python train.py --dataset="simulated sounds of rotating machines with and without faults" --input="log_mel" --spec_augment=false --encoder_stem="deep" --encoder_residual_scale=0.2 --text_encoder_layers=10 --text_encoder_fused_qkv=true --text_encoder_bias="all" --residual_init="zero_last" --beta2=0.999 --eps=1e-08 --lr_schedule="wsd_sqrt"
Rows from block 11 of the audio encoder of a small contrastive audio-text model, named by matrix and row number. Rows with one number belong to one channel. Each number is 200 + 40 x the weight over its row's rms, rounded and kept within 0 to 999. All counts start at 0.
After each channel's rows are labels from the 100 clips, of 14848, where the channel reaches its highest value: "strongest on" is what is common among them. Only what is clearly more common there than usual is listed. The data: simulated sounds of rotating machines with and without faults.
# convs0: first 3x3 conv, stride 2 (encoder.blocks.11.convs.0.weight, 192x112x3x3, standardized in use, each kernel summed), inputs 0-111
# convs1: second 3x3 conv (encoder.blocks.11.convs.1.weight, 192x192x3x3, standardized in use, transposed, each kernel summed), outputs 0-191

convs0.148,185,209,139,293,258,212,189,164,220,189,241,185,177,124,174,203,233,189,146,240,121,267,190,193,190,150,189,181,235,173,160,195,188,202,169,224,158,146,230,181,214,236,238,205,239,202,201,195,85,174,209,250,185,170,155,250,143,219,186,200,238,134,179,114,149,219,207,280,199,143,168,226,151,247,162,217,201,170,197,145,291,221,242,247,202,175,211,229,235,246,165,131,162,161,171,178,220,177,151,194,139,222,251,234,186,186,158,150,253,240,196,266
convs1.148,198,213,189,203,192,156,181,203,201,209,167,207,213,247,174,181,209,244,215,195,165,187,228,178,174,272,197,177,167,204,235,198,198,218,175,349,200,289,198,231,200,248,188,267,212,194,351,199,195,259,250,195,159,203,165,247,317,204,160,186,203,208,86,225,171,209,179,218,178,151,177,220,225,175,164,137,197,182,183,211,159,229,0,154,201,175,205,189,206,80,221,234,193,192,184,174,258,165,246,193,224,203,209,175,147,240,157,285,186,178,156,210,208,203,217,195,169,202,196,219,128,148,152,187,191,176,245,221,127,221,202,202,225,190,168,207,214,179,172,178,192,190,208,267,186,232,238,235,185,187,215,171,156,215,150,183,251,215,170,175,180,223,219,170,198,140,229,201,190,207,219,200,250,196,249,231,174,192,156,166,152,221,172,185,115,219,222,208,209,171,191,187
strongest on: state: faulty; squeal; electric motor

convs0.121,208,195,199,202,242,192,180,190,111,182,227,158,188,214,160,179,189,181,184,231,194,303,171,147,167,190,250,209,162,188,193,211,206,196,170,182,177,141,156,144,193,117,174,150,145,205,217,190,164,201,197,187,199,244,99,182,163,172,218,184,236,244,234,205,204,329,140,169,127,208,213,176,240,208,170,148,187,198,221,190,167,173,192,171,177,162,308,221,357,219,206,151,145,166,164,177,172,244,183,226,216,230,228,164,181,191,204,241,259,227,211,195
convs1.121,3,208,156,227,251,171,178,183,159,208,222,206,177,200,238,207,204,227,243,219,234,230,154,194,300,208,201,176,235,193,212,199,213,246,245,177,181,170,206,208,224,158,205,210,182,166,185,130,206,164,227,180,214,204,291,209,212,164,193,0,222,185,229,222,198,179,215,191,205,207,164,183,146,134,167,241,204,232,185,199,194,121,215,202,195,240,236,272,205,211,173,184,185,201,166,205,191,203,177,208,195,211,63,194,158,192,218,208,226,143,218,167,227,155,201,230,176,197,185,174,205,193,174,193,215,234,141,191,189,221,158,209,160,210,218,193,206,206,189,228,194,241,173,188,181,237,181,132,178,227,249,210,203,170,229,255,170,275,264,203,166,208,210,110,168,238,183,208,228,174,190,207,135,236,201,183,236,218,186,191,155,161,232,184,199,242,176,359,225,227,166,180
strongest on: clipping; text has "clipped"

convs0.108,218,170,175,188,243,190,184,193,113,183,236,171,171,217,171,165,194,173,194,235,210,302,155,181,165,201,237,236,164,172,163,227,183,198,155,182,183,171,130,138,193,119,161,147,150,206,195,189,161,223,195,207,208,219,107,199,149,191,213,187,228,246,231,216,200,307,145,171,135,191,210,168,251,217,156,155,189,197,212,157,175,184,175,172,171,186,306,217,346,199,222,158,137,145,162,175,180,245,186,240,233,239,243,174,172,185,206,236,267,218,201,180
convs1.108,40,202,164,193,259,177,174,185,165,214,228,195,180,201,231,200,220,245,223,213,257,249,145,206,300,235,205,195,209,201,202,196,210,242,251,192,175,182,198,209,218,169,181,193,173,156,189,131,205,150,218,168,216,199,307,192,238,166,185,9,214,191,228,226,204,194,206,204,194,187,173,194,141,154,170,242,215,251,188,161,191,111,202,194,202,225,268,312,196,192,166,158,195,207,167,201,201,174,175,220,202,210,37,199,159,208,219,243,224,108,217,172,205,128,207,224,168,200,187,168,217,192,212,177,218,233,151,180,172,259,145,191,171,207,197,201,199,229,197,241,194,246,193,192,181,242,178,127,168,223,234,189,213,170,222,259,181,248,274,200,166,225,222,129,168,238,202,215,203,172,174,210,154,241,194,191,268,217,188,184,147,149,237,175,192,253,176,283,213,224,172,182
strongest on: clipping; text has "clipped"

convs0.190,299,193,249,227,202,184,189,231,153,169,173,207,159,211,220,206,192,223,137,209,179,196,171,239,256,182,184,178,215,247,173,142,171,233,181,183,275,177,194,127,188,73,201,201,195,199,122,159,203,196,179,224,158,193,238,218,191,222,251,187,259,254,213,229,217,221,172,191,172,169,248,199,241,168,160,224,142,214,218,102,96,242,194,97,178,186,248,241,236,115,219,229,173,209,202,167,183,167,234,244,152,207,181,136,182,185,176,262,214,243,146,252
convs1.190,138,266,205,185,140,213,206,244,179,194,236,173,201,174,228,157,198,216,198,212,223,217,216,139,236,232,170,129,177,199,204,174,241,274,209,127,173,102,220,182,230,175,202,162,200,147,71,150,199,191,155,211,166,199,223,194,176,175,171,159,287,212,201,185,207,174,140,185,204,209,133,219,175,175,203,163,195,220,223,240,202,119,263,268,232,197,155,224,225,165,207,173,242,257,221,167,203,187,207,144,203,195,147,194,180,171,234,217,169,68,210,138,257,207,211,215,277,201,160,246,259,216,120,195,279,210,178,179,197,288,211,197,177,221,207,189,202,172,200,266,166,208,210,198,198,162,195,149,238,169,192,221,137,120,213,173,171,228,299,197,181,180,173,216,192,123,184,155,229,226,195,169,168,239,189,124,246,195,277,194,264,214,208,107,192,278,172,214,124,192,233,251
strongest on: state: faulty; speed: slow; rattle; bearing knock

convs0.74,187,177,179,205,160,198,197,230,161,204,202,233,169,183,172,227,204,185,150,190,207,202,173,233,206,122,199,193,191,199,227,195,221,250,201,191,230,191,152,151,210,52,211,188,185,172,215,215,218,157,214,153,193,176,231,198,173,229,199,199,317,270,235,228,236,247,219,176,191,239,252,173,263,218,174,194,172,232,233,171,137,180,207,0,219,176,256,165,234,149,187,173,206,169,200,194,171,232,225,259,205,230,198,187,195,199,136,220,244,280,173,179
convs1.74,168,133,159,167,148,183,183,222,219,203,222,198,175,157,241,206,174,213,233,243,236,168,167,146,166,195,210,176,185,160,217,225,168,163,229,120,110,108,176,192,222,186,190,196,224,110,168,180,240,189,218,178,163,206,220,197,274,197,172,202,227,220,218,213,201,181,207,137,194,213,186,139,117,115,169,182,221,201,161,222,211,196,224,201,268,202,190,202,195,169,215,61,196,219,120,198,192,201,229,94,128,201,195,156,188,247,185,176,180,168,192,167,257,128,266,354,236,208,200,208,267,211,215,190,193,289,143,117,192,247,186,247,202,259,202,144,176,215,136,138,202,305,199,131,214,178,207,172,207,196,207,179,208,210,191,187,128,159,256,204,198,222,226,181,204,218,197,162,147,228,187,169,211,221,245,171,139,195,266,144,151,189,180,183,197,202,171,205,173,254,173,221
strongest on: state: faulty; air leak; clipping; text has "clipped"

convs0.37,223,183,195,216,246,190,174,190,103,181,229,158,174,226,150,184,184,174,166,202,192,309,173,143,153,197,245,205,172,197,175,189,201,181,193,182,182,128,189,138,193,130,184,167,163,213,176,196,150,194,207,205,182,237,118,180,170,169,233,193,233,229,237,211,193,343,149,153,123,182,217,203,223,203,169,151,171,205,220,185,160,173,189,191,182,157,307,215,358,208,206,180,143,166,149,186,187,240,188,239,202,209,217,159,188,197,203,253,251,226,214,204
convs1.37,7,207,166,214,271,188,181,175,151,200,231,207,155,199,229,231,206,215,240,205,231,224,164,182,293,212,201,179,236,209,210,201,221,269,241,196,181,163,222,184,214,153,190,191,182,180,195,122,205,154,210,188,208,210,295,202,203,169,192,0,227,190,222,223,192,168,200,190,204,200,168,174,144,152,171,257,210,240,194,201,190,125,219,197,200,234,243,292,213,204,172,193,174,201,168,208,203,216,173,206,189,213,68,194,155,198,203,205,216,157,212,169,234,170,199,224,160,196,190,206,199,194,176,200,212,212,142,191,177,215,165,225,144,226,199,195,221,216,153,217,197,240,176,199,173,236,173,128,183,230,243,192,218,160,220,246,183,263,251,183,184,209,211,108,164,243,174,214,222,174,185,193,134,225,192,183,245,215,184,191,172,166,221,175,186,252,178,352,228,231,170,194
strongest on: clipping; text has "clipped"

convs0.181,120,257,168,200,189,167,256,228,223,190,204,267,223,195,177,150,185,220,255,193,139,169,230,157,199,177,248,94,174,222,154,196,263,258,204,215,251,242,193,273,269,211,164,170,155,189,232,92,202,180,158,160,179,270,191,145,178,272,222,181,223,249,174,219,203,162,184,216,232,195,226,212,226,221,160,192,237,133,238,171,238,175,197,213,217,312,179,213,198,229,156,158,196,213,265,232,203,249,125,213,184,174,210,162,206,145,183,214,168,272,205,143
convs1.181,211,221,172,246,186,158,158,223,248,280,282,183,246,218,209,194,104,124,228,220,200,124,203,229,149,172,169,228,186,201,210,195,168,81,193,160,224,225,67,222,216,194,213,228,230,155,195,292,186,223,206,218,219,184,207,125,181,263,233,220,129,179,206,127,199,305,193,195,215,154,193,243,199,230,196,225,182,188,223,210,231,207,227,205,162,250,120,214,135,211,210,237,195,342,247,189,194,179,196,232,221,182,237,233,188,185,251,154,179,218,199,180,146,165,191,197,212,180,281,95,200,264,254,189,279,247,214,221,225,251,185,164,232,182,148,209,150,161,232,222,166,219,185,162,223,154,214,227,225,198,175,303,201,244,198,235,207,224,199,292,188,197,175,206,226,202,231,186,192,210,263,217,237,168,190,206,228,186,168,260,187,221,203,209,239,145,187,180,142,198,165,162
strongest on: piston engine

convs0.55,231,249,222,213,196,153,236,255,189,225,166,250,178,210,190,144,201,199,155,237,157,216,228,166,258,159,234,182,178,245,155,201,196,273,179,233,245,174,186,123,224,52,208,227,210,188,206,79,153,230,180,210,193,189,218,187,162,162,228,185,255,286,235,189,199,207,199,196,200,193,233,203,254,202,159,211,207,198,192,127,147,229,241,72,254,164,264,202,247,160,227,206,206,227,236,210,182,189,138,253,200,205,193,180,219,213,159,270,236,253,171,209
convs1.55,216,230,152,244,175,152,192,282,265,231,177,174,199,136,195,140,181,243,240,190,180,176,231,187,257,199,127,171,125,176,208,166,180,186,202,148,229,172,167,256,188,247,173,210,249,114,172,122,121,225,203,219,205,150,238,182,237,192,161,192,189,219,268,160,219,224,204,193,234,147,170,191,114,195,169,177,198,183,187,169,231,151,228,245,214,213,179,228,154,158,200,163,243,311,215,207,194,157,195,201,216,143,125,149,187,188,272,188,162,61,196,139,255,191,209,196,253,204,168,240,239,243,169,221,307,225,172,194,221,312,167,166,186,207,238,159,135,163,161,244,139,208,206,207,230,148,204,197,206,139,187,216,129,180,236,192,200,276,240,217,176,239,173,240,199,139,166,191,258,242,243,200,127,222,204,181,234,199,226,171,218,214,251,178,220,241,182,214,123,200,211,199
strongest on: piston engine; clipping; text has "clipped"

convs0.118,134,175,145,184,199,237,190,153,221,191,241,207,230,190,203,193,231,98,187,163,253,196,205,208,168,197,268,206,6,210,201,150,177,196,186,190,134,220,200,219,210,181,159,188,113,208,216,327,151,147,157,187,206,171,159,266,184,210,190,164,228,156,271,154,188,241,242,156,197,231,258,188,155,216,214,128,201,269,203,195,216,163,205,197,221,185,189,195,194,260,232,188,206,198,214,211,187,263,160,171,181,176,238,215,199,217,161,175,216,231,189,233
convs1.118,234,172,210,188,199,282,183,232,160,23,249,202,211,185,216,199,220,164,179,193,188,240,126,241,145,182,245,188,272,195,162,292,184,241,187,163,208,177,225,168,223,194,141,178,201,272,190,206,202,153,204,198,162,228,190,307,193,150,244,229,249,174,201,229,189,166,253,193,186,164,213,129,222,168,184,214,255,169,175,171,185,236,230,161,189,202,174,146,250,299,29,194,189,135,180,242,233,195,161,182,174,338,245,186,228,213,137,190,219,193,184,239,243,193,200,229,182,183,153,224,201,180,189,236,163,202,254,199,292,175,179,210,182,237,168,196,247,187,156,188,200,199,203,191,165,260,155,131,185,224,191,164,289,218,227,253,177,165,201,202,126,201,196,214,197,214,166,197,180,167,217,173,172,198,199,202,230,219,185,173,167,162,166,243,181,174,217,207,267,221,233,221
strongest on: state: faulty; squeal; slowing down

convs0.18,213,191,204,184,194,211,201,205,208,209,214,210,190,198,348,124,206,185,173,210,156,183,222,246,144,198,178,133,235,186,196,148,171,175,186,219,230,182,251,169,145,244,189,222,207,204,198,199,203,221,114,218,261,230,218,212,134,118,188,206,120,134,123,173,172,140,207,300,168,254,196,180,178,202,256,151,188,146,136,192,211,166,206,297,211,218,200,203,175,251,204,197,174,240,170,229,180,191,230,93,168,193,144,196,223,208,242,200,157,153,158,245
convs1.18,214,197,234,178,158,249,224,189,200,238,136,184,238,262,157,199,224,237,161,151,149,113,167,82,211,226,213,183,228,232,309,209,230,165,244,158,226,184,221,221,143,213,156,231,200,214,177,213,208,175,215,202,225,201,131,190,223,218,162,220,218,225,169,150,130,228,245,186,136,247,215,197,256,193,273,187,146,157,218,134,169,185,209,215,268,206,239,152,194,176,203,218,258,183,183,194,52,242,205,180,144,203,227,211,197,265,268,126,179,236,242,246,160,247,237,163,253,210,188,222,202,193,171,196,140,172,177,232,249,176,193,215,205,200,233,182,218,175,296,211,131,191,187,271,211,158,245,230,91,206,191,172,218,229,199,247,254,250,177,237,206,216,207,185,224,161,223,162,213,197,279,260,267,188,217,191,215,220,231,174,229,249,247,223,277,141,124,202,207,236,160,243
strongest on: state: faulty; bearing knock; squeal; text has "muffled"